config.yaml
train_examples: 48750
arch: "unet"
targets: ["dots"]
weight_standardization: false
attention: true
epochs: 60.7
Rows from block 7, named by matrix and row number. Each number is 128 + 32 x the weight over its row's rms, rounded and kept within 0 to 255. All counts start at 0. After the name is the row's rms in percent of the matrix's.
# emb: conditioning projection (model.mid.0.emb.weight, 128x256), inputs 0-85
emb.0 007 [128 128 128 128 128 128 128 128 128 128 128 128 128 128 128 128 128 128 128 128 128 128 128 128 128 128 128 128 128 128 128 128 128 128 128 128 127 128 128 128 128 128 128 128 128 128 128 128 128 128 128 128 128 148 128 128 128 128 128 128 128 128 128 128 128 128 128 128 128 128 128 128 128 128 128 128 128 128 128 128 128 128 128 128 128 128]
emb.5 012 [128 128 128 128 128 128 128 128 128 128 128 128 128 128 128 128 128 128 128 128 128 128 128 128 128 128 128 128 128 128 128 128 128 128 128 128 126 128 128 128 128 128 128 128 128 128 128 128 128 128 128 128 128 139 128 128 128 128 128 128 128 128 128 128 128 128 128 128 128 128 128 128 128 128 128 128 128 128 128 128 128 128 128 128 128 128]
emb.6 009 [128 128 128 128 128 128 128 128 128 128 128 128 128 128 128 128 128 128 128 128 128 128 128 128 128 128 128 128 128 128 128 128 128 128 128 128 128 128 128 128 128 128 128 128 128 128 128 128 128 128 128 128 128 168 128 128 128 128 128 128 128 128 128 128 128 128 128 128 128 128 128 128 128 128 128 128 128 128 128 128 128 128 128 128 128 128]
emb.7 007 [128 128 128 128 128 128 128 128 128 128 128 128 128 128 128 128 128 128 128 128 128 128 128 128 128 128 128 128 128 128 128 128 128 128 128 128 136 128 128 128 128 128 128 128 128 128 127 128 128 128 128 128 128  66 128 128 128 128 128 128 128 128 128 128 128 128 128 128 128 128 128 128 128 128 128 128 128 128 128 128 128 128 128 128 128 128]
emb.8 488 [128 128 128 128 128 128 128 128 128 128 128 128 128 128 128 128 128 128 128 128 128 128 128 128 128 128 128 128 128 128 128 128 128 128 128 128 128 128 128 128 128 128 128 128 128 128 128 128 128 128 128 128 128 127 128 128 128 128 128 128 128 128 128 128 128 128 128 128 128 128 128 128 128 128 128 128 128 128 128 128 128 128 128 128 128 128]
emb.11 008 [128 128 128 128 128 128 127 128 128 128 128 128 128 128 128 128 128 128 128 128 128 128 128 128 128 128 128 128 128 128 128 128 128 128 128 128 128 128 128 128 128 128 128 128 128 128 128 128 128 128 128 128 128 122 128 128 128 128 128 128 128 128 128 128 128 128 128 128 128 128 128 128 128 128 128 128 128 129 128 128 128 128 128 128 128 128]
emb.15 006 [128 128 128 128 128 128 127 128 128 128 128 128 128 128 128 128 128 128 128 128 128 128 128 128 128 128 128 128 128 128 128 128 128 128 128 128 128 128 128 128 128 128 128 128 128 128 128 128 128 128 128 128 128 131 128 128 128 128 128 128 128 128 128 128 128 128 128 128 128 128 128 128 128 128 128 128 128 128 128 128 128 128 128 128 128 128]
emb.16 006 [128 128 128 128 128 128 128 128 128 128 128 128 128 128 128 128 128 128 128 128 128 128 128 128 128 128 128 128 128 128 128 128 128 128 128 128 166 128 128 128 128 128 128 128 128 128 128 128 128 128 128 128 128 141 128 128 128 128 128 128 128 128 128 128 128 128 128 128 128 128 128 128 128 128 128 128 128 128 128 128 128 128 128 128 128 128]
emb.23 008 [128 128 128 128 128 128 128 128 128 128 128 128 128 128 128 128 128 128 128 128 128 128 128 128 128 128 128 128 128 128 128 128 128 128 128 128  99 128 128 128 128 128 128 128 128 128 128 128 128 128 128 128 128 116 128 128 128 128 128 128 128 128 128 128 128 128 128 128 128 128 128 128 128 128 128 128 128 128 128 128 128 128 128 128 128 128]
emb.24 005 [129 128 128 128 128 128 129 128 128 128 128 128 128 128 127 128 129 128 128 128 128 128 129 128 128 128 128 128 128 128 128 128 128 128 128 128 127 128 128 128 128 128 128 128 128 128 128 129 127 128 128 128 128 255 129 128 128 129 128 128 128 129 128 128 128 128 127 128 128 128 128 127 128 128 128 128 128 128 128 128 128 128 128 128 128 129]
emb.27 007 [128 128 128 128 128 128 128 128 128 128 128 128 128 128 128 128 128 128 128 128 128 128 128 128 128 128 128 128 128 128 128 128 128 128 128 128 134 128 128 128 128 128 128 128 128 128 128 128 128 128 128 128 128 255 128 128 128 128 128 128 128 128 128 128 128 128 128 128 128 128 128 128 128 128 128 128 128 128 128 128 128 128 128 128 128 128]
emb.29 008 [128 128 128 128 128 128 128 128 128 128 128 128 128 128 128 128 128 128 128 128 128 128 128 128 128 128 128 128 128 128 128 128 128 128 128 128 142 128 128 128 128 128 128 128 128 128 128 128 128 128 128 128 128 186 128 128 128 128 128 128 128 128 128 128 128 128 128 128 128 128 128 128 128 128 128 128 128 128 128 128 128 128 128 128 128 128]
emb.38 053 [128 128 128 128 128 128 128 128 128 128 128 128 128 128 128 128 128 128 128 128 128 128 128 128 128 128 128 128 128 128 128 128 128 128 128 128 128 128 128 128 128 128 128 128 128 128 128 128 128 128 128 128 128 126 128 128 128 128 128 128 128 128 128 128 128 128 128 128 128 128 128 128 128 128 128 128 128 128 128 128 128 128 128 128 128 128]
emb.42 026 [128 128 128 128 128 128 128 128 128 128 128 128 128 128 128 128 128 128 128 128 128 128 128 128 128 128 128 128 128 128 128 128 128 128 128 128 129 128 128 128 128 128 128 128 128 128 128 128 128 128 128 128 128 130 128 128 128 128 128 128 128 128 128 128 128 128 128 128 128 128 128 128 128 128 128 128 128 128 128 128 128 128 128 128 128 128]
emb.47 057 [128 128 128 128 128 128 128 128 128 128 128 128 128 128 128 128 128 128 128 128 128 128 128 128 128 128 128 128 128 128 128 128 128 128 128 128 128 128 128 128 128 128 128 128 128 128 128 128 128 128 128 128 128 127 128 128 128 128 128 128 128 128 128 128 128 128 128 128 128 128 128 128 128 128 128 128 128 128 128 128 128 128 128 128 128 128]
emb.50 017 [128 128 128 128 128 128 128 128 128 128 128 128 128 128 128 128 128 128 128 128 128 128 128 128 128 128 128 128 128 128 128 128 128 128 128 128 129 128 128 128 128 128 128 128 128 128 128 128 128 128 128 128 128 127 128 128 128 128 128 128 128 128 128 128 128 128 128 128 128 128 128 128 128 128 128 128 128 128 128 128 128 128 128 128 128 128]
emb.56 016 [128 128 128 128 128 128 128 128 128 128 128 128 128 128 128 128 128 128 128 128 128 128 128 128 128 128 128 128 128 128 128 128 128 128 128 128 128 128 128 128 128 128 128 128 128 128 128 128 128 128 128 128 128 126 128 128 128 128 128 128 128 128 128 128 128 128 128 128 128 128 128 128 128 128 128 128 128 128 128 128 128 128 128 128 128 128]
emb.64 009 [128 128 128 128 128 128 128 128 128 128 128 128 128 128 128 128 128 128 128 128 128 128 128 128 128 128 128 128 128 128 128 128 128 128 128 128 121 128 128 128 128 128 128 128 128 128 128 128 128 128 128 128 128 255 128 128 128 128 128 128 128 128 128 128 128 128 128 128 128 128 128 128 128 128 128 128 128 128 128 128 128 128 128 128 128 128]
emb.65 010 [128 128 128 128 128 128 128 128 128 128 128 128 128 128 128 128 128 128 128 128 128 128 128 128 128 128 128 128 128 128 128 128 128 128 128 128 121 128 128 128 128 128 128 128 128 128 128 128 128 128 128 128 128 255 128 128 128 128 128 128 128 128 128 128 128 128 128 128 128 128 128 128 128 128 128 128 128 128 128 128 128 128 128 128 128 128]
emb.66 010 [128 128 128 128 128 128 128 128 128 128 128 128 128 128 128 128 128 128 128 128 128 128 128 128 128 128 128 128 128 128 128 128 128 128 128 128 122 128 128 128 128 128 128 128 128 128 128 128 128 128 128 128 128 255 128 128 128 128 128 128 128 128 128 128 128 128 128 128 128 128 128 128 128 128 128 128 128 128 128 128 128 128 128 128 128 128]
emb.68 010 [128 128 128 128 128 128 128 128 128 128 128 128 128 128 128 128 128 128 128 128 128 128 128 128 128 128 128 128 128 128 128 128 128 128 128 128 127 128 128 128 128 128 128 128 128 128 128 128 128 128 128 128 128 255 128 128 128 128 128 128 128 128 128 128 128 128 128 128 128 128 128 128 128 128 128 128 128 128 128 128 128 128 128 128 128 128]
emb.69 007 [128 128 128 128 128 128 128 128 128 128 128 128 128 128 128 128 128 128 128 128 128 128 128 128 128 128 128 128 128 128 128 128 128 128 128 128 101 128 128 128 128 128 128 128 128 128 128 128 128 128 128 128 128 255 128 128 128 128 128 128 128 128 128 128 128 128 128 128 128 128 128 128 128 128 128 128 128 128 128 128 128 128 128 128 128 128]
emb.70 008 [128 128 128 128 128 128 128 128 128 128 128 128 128 128 128 128 128 128 128 128 128 128 128 128 128 128 128 128 128 128 128 128 128 128 128 128 119 128 128 128 128 128 128 128 128 128 128 128 128 128 128 128 128 255 128 128 128 128 128 128 128 128 128 128 128 128 128 128 128 128 128 128 128 128 128 128 128 128 128 128 128 128 128 128 128 128]
emb.71 013 [128 128 128 128 128 128 128 128 128 128 128 128 128 128 128 128 128 128 128 128 128 128 128 128 128 128 128 128 128 128 128 128 128 128 128 128 123 128 128 128 128 128 128 128 128 128 128 128 128 128 128 128 128 228 128 128 128 128 128 128 128 128 128 128 128 128 128 128 128 128 128 128 128 128 128 128 128 128 128 128 128 128 128 128 128 128]
emb.72 007 [128 128 128 128 128 128 128 128 128 128 128 128 128 128 128 128 128 128 128 128 128 128 128 128 128 128 128 128 128 128 128 128 128 128 128 128 124 128 128 128 128 128 128 129 128 128 128 128 128 128 128 128 128 255 128 128 127 128 128 128 128 129 128 128 128 128 128 128 128 128 128 128 128 128 128 128 128 128 128 128 128 128 128 128 128 128]
emb.73 009 [128 128 128 128 128 128 128 128 128 128 128 128 128 128 128 128 128 128 128 128 128 128 128 128 128 128 128 128 128 128 128 128 128 128 128 128 115 128 128 128 128 128 128 128 128 128 128 128 128 128 128 128 128 255 128 128 128 128 128 128 128 128 128 128 128 128 128 128 128 128 128 128 128 128 128 128 128 128 128 128 128 128 128 128 128 128]
emb.74 022 [128 128 128 128 128 128 128 128 128 128 128 128 128 128 128 128 128 128 128 128 128 128 128 128 128 128 128 128 128 128 128 128 128 128 128 128 133 128 128 128 128 128 128 128 128 128 128 128 128 128 128 128 128 142 128 128 128 128 128 128 128 128 128 128 128 128 128 128 128 128 128 128 128 128 128 128 128 128 128 128 128 128 128 128 128 128]
emb.75 015 [128 128 128 128 128 128 128 128 128 128 128 128 128 128 128 128 128 128 128 128 128 128 128 128 128 128 128 128 128 128 128 128 128 128 128 128  97 128 128 128 128 128 128 128 128 128 128 128 128 128 128 128 128 164 128 128 128 128 128 128 128 128 128 128 128 128 128 128 128 128 128 128 128 128 128 128 128 128 128 128 128 128 128 128 128 128]
emb.76 043 [128 128 128 128 128 128 128 128 128 128 128 128 128 128 128 128 128 128 128 128 128 128 128 128 128 128 128 128 128 128 128 128 128 128 128 128 127 128 128 128 128 128 128 128 128 128 128 128 128 128 128 128 128 124 128 128 128 128 128 128 128 128 128 128 128 128 128 128 128 128 128 128 128 128 128 128 128 128 128 128 128 128 128 128 128 128]
emb.77 005 [128 128 128 128 128 128 128 128 128 128 128 128 128 128 128 128 128 128 128 128 128 128 128 128 128 128 128 128 128 128 128 128 128 128 128 128  66 128 128 128 128 128 128 128 128 128 128 128 128 128 128 128 128 243 128 128 128 128 128 128 128 128 128 128 128 128 128 128 128 128 128 128 128 128 128 128 128 128 128 128 128 128 128 128 128 128]
emb.78 011 [128 128 128 128 128 128 128 128 128 128 128 128 128 128 128 128 128 128 128 128 128 128 128 128 128 128 128 128 128 128 128 128 128 128 128 128 120 128 128 128 128 128 128 128 128 128 128 128 128 128 128 128 128 234 128 128 128 128 128 128 128 128 128 128 128 128 128 128 128 128 128 128 128 128 128 128 128 128 128 128 128 128 128 128 128 128]
emb.79 569 [128 128 128 128 128 128 128 128 128 128 128 128 128 128 128 128 128 128 128 128 128 128 128 128 128 128 128 128 128 128 128 128 128 128 128 128 128 128 128 128 128 128 128 128 128 128 128 128 128 128 128 128 128   0 128 128 128 128 128 128 128 128 128 128 128 128 128 128 128 128 128 128 128 128 128 128 128 128 128 128 128 128 128 128 128 128]
emb.80 006 [128 128 128 128 128 128 128 128 128 128 128 128 128 128 128 128 128 128 128 128 128 128 128 128 128 128 128 128 128 128 128 128 128 128 128 128  99 128 128 128 128 128 128 128 128 128 128 128 128 128 128 128 128 255 128 128 128 128 128 128 128 128 128 128 128 128 128 128 128 128 128 128 128 128 128 128 128 128 128 128 128 128 128 128 128 128]
emb.81 007 [128 128 128 128 128 128 128 128 128 128 128 128 128 128 128 128 128 128 128 128 128 128 128 128 128 128 128 128 128 128 128 128 128 128 128 128  88 128 128 128 128 128 128 128 128 128 128 128 128 128 128 128 128 255 128 128 128 128 128 128 128 128 128 128 128 128 128 128 128 128 128 128 128 128 128 128 128 128 128 128 128 128 128 128 128 128]
emb.82 006 [128 128 128 128 128 128 128 128 128 128 128 128 128 128 128 128 128 128 128 128 128 128 128 128 128 128 128 128 128 128 128 128 128 128 128 128 129 128 128 128 128 128 128 128 128 128 128 128 128 128 128 128 128 255 128 128 128 128 128 128 128 128 128 128 128 128 128 128 128 128 128 128 128 128 128 128 128 128 128 128 128 128 128 128 128 128]
emb.83 006 [128 128 129 128 128 128 128 128 128 128 128 128 128 128 128 128 128 128 128 128 128 128 128 128 128 128 128 128 128 128 128 128 128 128 128 128  94 128 128 128 128 128 128 128 128 128 128 128 128 128 128 128 128 255 128 128 128 128 128 128 128 128 128 128 128 128 128 128 128 128 128 128 128 128 128 128 128 128 128 128 128 128 128 128 128 128]
emb.84 006 [128 128 128 128 128 128 128 128 128 128 128 128 128 128 128 128 128 128 128 128 128 128 128 128 128 128 128 128 128 128 128 128 128 128 128 128  87 128 128 128 128 128 128 128 128 128 128 128 128 128 128 128 128 255 128 128 128 128 128 128 128 128 128 128 128 128 128 128 128 128 128 128 128 128 128 128 128 128 128 128 128 128 128 128 128 128]
emb.86 006 [128 128 128 128 128 128 128 128 128 128 128 128 128 128 128 128 128 128 128 128 128 128 128 128 128 128 128 128 128 128 128 128 128 128 128 128 123 128 128 128 128 128 128 128 128 128 128 128 128 128 128 128 128 255 128 128 128 128 128 128 128 128 128 128 128 128 128 128 128 128 128 128 128 128 128 128 128 128 128 128 128 128 128 128 127 128]
emb.87 007 [128 128 128 128 128 128 128 128 128 128 128 128 128 128 128 128 128 128 128 128 128 128 128 128 128 128 128 128 128 128 128 128 128 128 128 128 104 128 128 128 128 128 128 128 128 128 128 128 128 128 128 128 128 255 128 128 128 128 128 128 128 128 128 128 128 128 128 128 128 128 128 128 128 128 128 128 128 128 128 128 128 128 128 128 128 128]
emb.88 006 [128 128 128 128 128 128 129 128 128 128 128 128 128 128 128 128 128 128 128 128 128 128 128 128 128 128 128 128 128 128 128 128 128 128 128 128 116 128 128 128 128 128 128 128 128 128 128 128 128 128 128 128 128 255 128 128 128 128 128 128 128 128 128 128 128 128 128 128 128 128 128 128 128 128 128 128 128 128 128 128 128 128 128 128 128 128]
emb.89 007 [128 128 128 128 128 128 128 128 128 128 128 128 128 128 128 128 128 128 128 128 128 128 128 128 128 128 128 128 128 128 128 128 128 128 128 128 112 128 128 128 128 128 128 128 128 128 128 128 128 128 128 128 128 255 128 128 128 128 128 128 128 128 128 128 128 128 128 128 128 128 128 128 128 128 128 128 128 128 128 128 128 128 128 128 128 128]
emb.90 006 [128 128 128 128 128 128 128 128 128 128 128 128 128 128 128 128 128 128 128 128 128 128 128 128 128 128 128 128 128 128 128 128 128 128 128 128 124 128 128 128 128 128 128 128 128 128 128 128 128 128 128 128 128 255 128 128 128 128 128 128 128 128 128 128 128 128 128 128 128 128 128 128 128 128 128 128 128 128 128 128 128 128 128 128 128 128]
emb.91 010 [128 128 128 128 128 128 128 128 128 128 128 128 128 128 128 128 128 128 128 128 128 128 128 128 128 128 128 128 128 128 128 128 128 128 128 128 115 128 128 128 128 128 128 128 128 128 128 128 128 128 128 128 128 255 128 128 128 128 128 128 128 128 128 128 128 128 128 128 128 128 128 128 128 128 128 128 128 128 128 128 128 128 128 128 128 128]
emb.92 629 [128 128 128 128 128 128 128 128 128 128 128 128 128 128 128 128 128 128 128 128 128 128 128 128 128 128 128 128 128 128 128 128 128 128 128 128 128 128 128 128 128 128 128 128 128 128 128 128 128 128 128 128 128 255 128 128 128 128 128 128 128 128 128 128 128 128 128 128 128 128 128 128 128 128 128 128 128 128 128 128 128 128 128 128 128 128]
emb.93 008 [128 128 128 128 128 128 128 128 128 128 128 128 128 128 128 128 128 128 128 128 128 128 128 128 128 128 128 128 128 128 128 128 128 128 128 128 113 128 128 128 128 128 128 128 128 128 128 128 128 128 128 128 128 255 128 128 128 128 128 128 128 128 128 128 128 128 128 128 128 128 128 128 128 128 128 128 128 128 128 128 128 128 128 128 128 128]
emb.94 007 [128 128 128 128 128 128 128 128 128 128 128 128 128 128 128 128 128 128 128 128 128 128 128 128 128 128 128 128 128 128 128 128 128 128 128 128 116 128 128 128 128 128 128 128 128 128 128 128 128 128 128 128 128 255 128 128 128 128 128 128 128 128 128 128 128 128 128 128 128 128 128 128 128 128 128 128 128 128 128 128 128 128 128 128 128 128]
emb.95 007 [128 128 128 128 128 128 128 128 128 128 128 128 128 128 128 128 128 128 128 128 128 128 128 128 128 128 128 128 128 128 128 128 128 128 128 128 120 128 128 128 128 128 128 128 128 128 128 128 128 128 128 128 128 255 128 128 128 128 128 128 128 128 128 128 128 128 128 128 128 128 128 128 128 128 128 128 128 128 128 128 128 128 128 128 128 128]
emb.99 160 [128 128 128 128 128 128 128 128 128 128 128 128 128 128 128 128 128 128 128 128 128 128 128 128 128 128 128 128 128 128 128 128 128 128 128 128 128 128 128 128 128 128 128 128 128 128 128 128 128 128 128 128 128 124 128 128 128 128 128 128 128 128 128 128 128 128 128 128 128 128 128 128 128 128 128 128 128 128 128 128 128 128 128 128 128 128]
emb.103 005 [128 128 128 129 129 128 129 128 128 129 129 129 128 128 128 128 128 128 128 128 128 128 128 128 128 128 127 128 128 128 129 128 128 128 128 127 118 128 127 128 128 128 129 128 128 128 128 128 128 128 128 128 128 255 129 127 128 129 128 128 128 128 128 127 128 128 128 128 128 129 128 128 129 129 128 128 128 128 128 128 128 128 128 128 128 128]
emb.106 006 [128 128 128 128 129 128 128 128 128 128 128 128 128 128 128 128 128 128 128 128 128 128 128 128 128 128 127 128 128 128 129 128 128 128 128 128 114 128 127 128 128 128 128 128 128 128 128 128 128 128 128 128 128 255 128 128 128 129 128 128 128 128 128 127 128 128 128 128 128 128 128 128 129 128 128 128 128 128 128 128 128 128 128 128 128 128]
emb.107 006 [128 128 128 128 129 128 129 128 128 128 128 129 128 128 128 128 128 128 128 128 128 128 128 128 128 128 127 128 128 128 129 128 128 128 128 127 114 128 127 127 128 128 129 128 128 128 128 128 128 128 128 128 128 255 129 128 128 129 128 128 128 128 128 127 128 128 128 128 128 129 128 128 129 128 128 128 128 128 128 128 128 128 128 128 128 128]
emb.111 492 [128 128 128 128 128 128 128 128 128 128 128 128 128 128 128 128 128 128 128 128 128 128 128 128 128 128 128 128 128 128 128 128 128 128 128 128 128 128 128 128 128 128 128 128 128 128 128 128 128 128 128 128 128 125 128 128 128 128 128 128 128 128 128 128 128 128 128 128 128 128 128 128 128 128 128 128 128 128 128 128 128 128 128 128 128 128]
emb.114 205 [128 128 128 128 128 128 128 128 128 128 128 128 128 128 128 128 128 128 128 128 128 128 128 128 128 128 128 128 128 128 128 128 128 128 128 128 128 128 128 128 128 128 128 128 128 128 128 128 128 128 128 128 128 255 128 128 128 128 128 128 128 128 128 128 128 128 128 128 128 128 128 128 128 128 128 128 128 128 128 128 128 128 128 128 128 128]
emb.127 006 [129 128 128 128 129 128 128 128 128 128 128 129 128 128 128 128 128 128 128 128 128 128 128 128 128 128 127 128 128 128 129 128 128 128 128 128 119 128 128 127 128 128 129 128 128 128 128 128 127 127 128 128 128 255 129 128 128 128 128 128 128 128 128 127 128 128 128 128 128 129 128 128 129 129 128 128 128 128 128 128 128 128 128 128 128 128]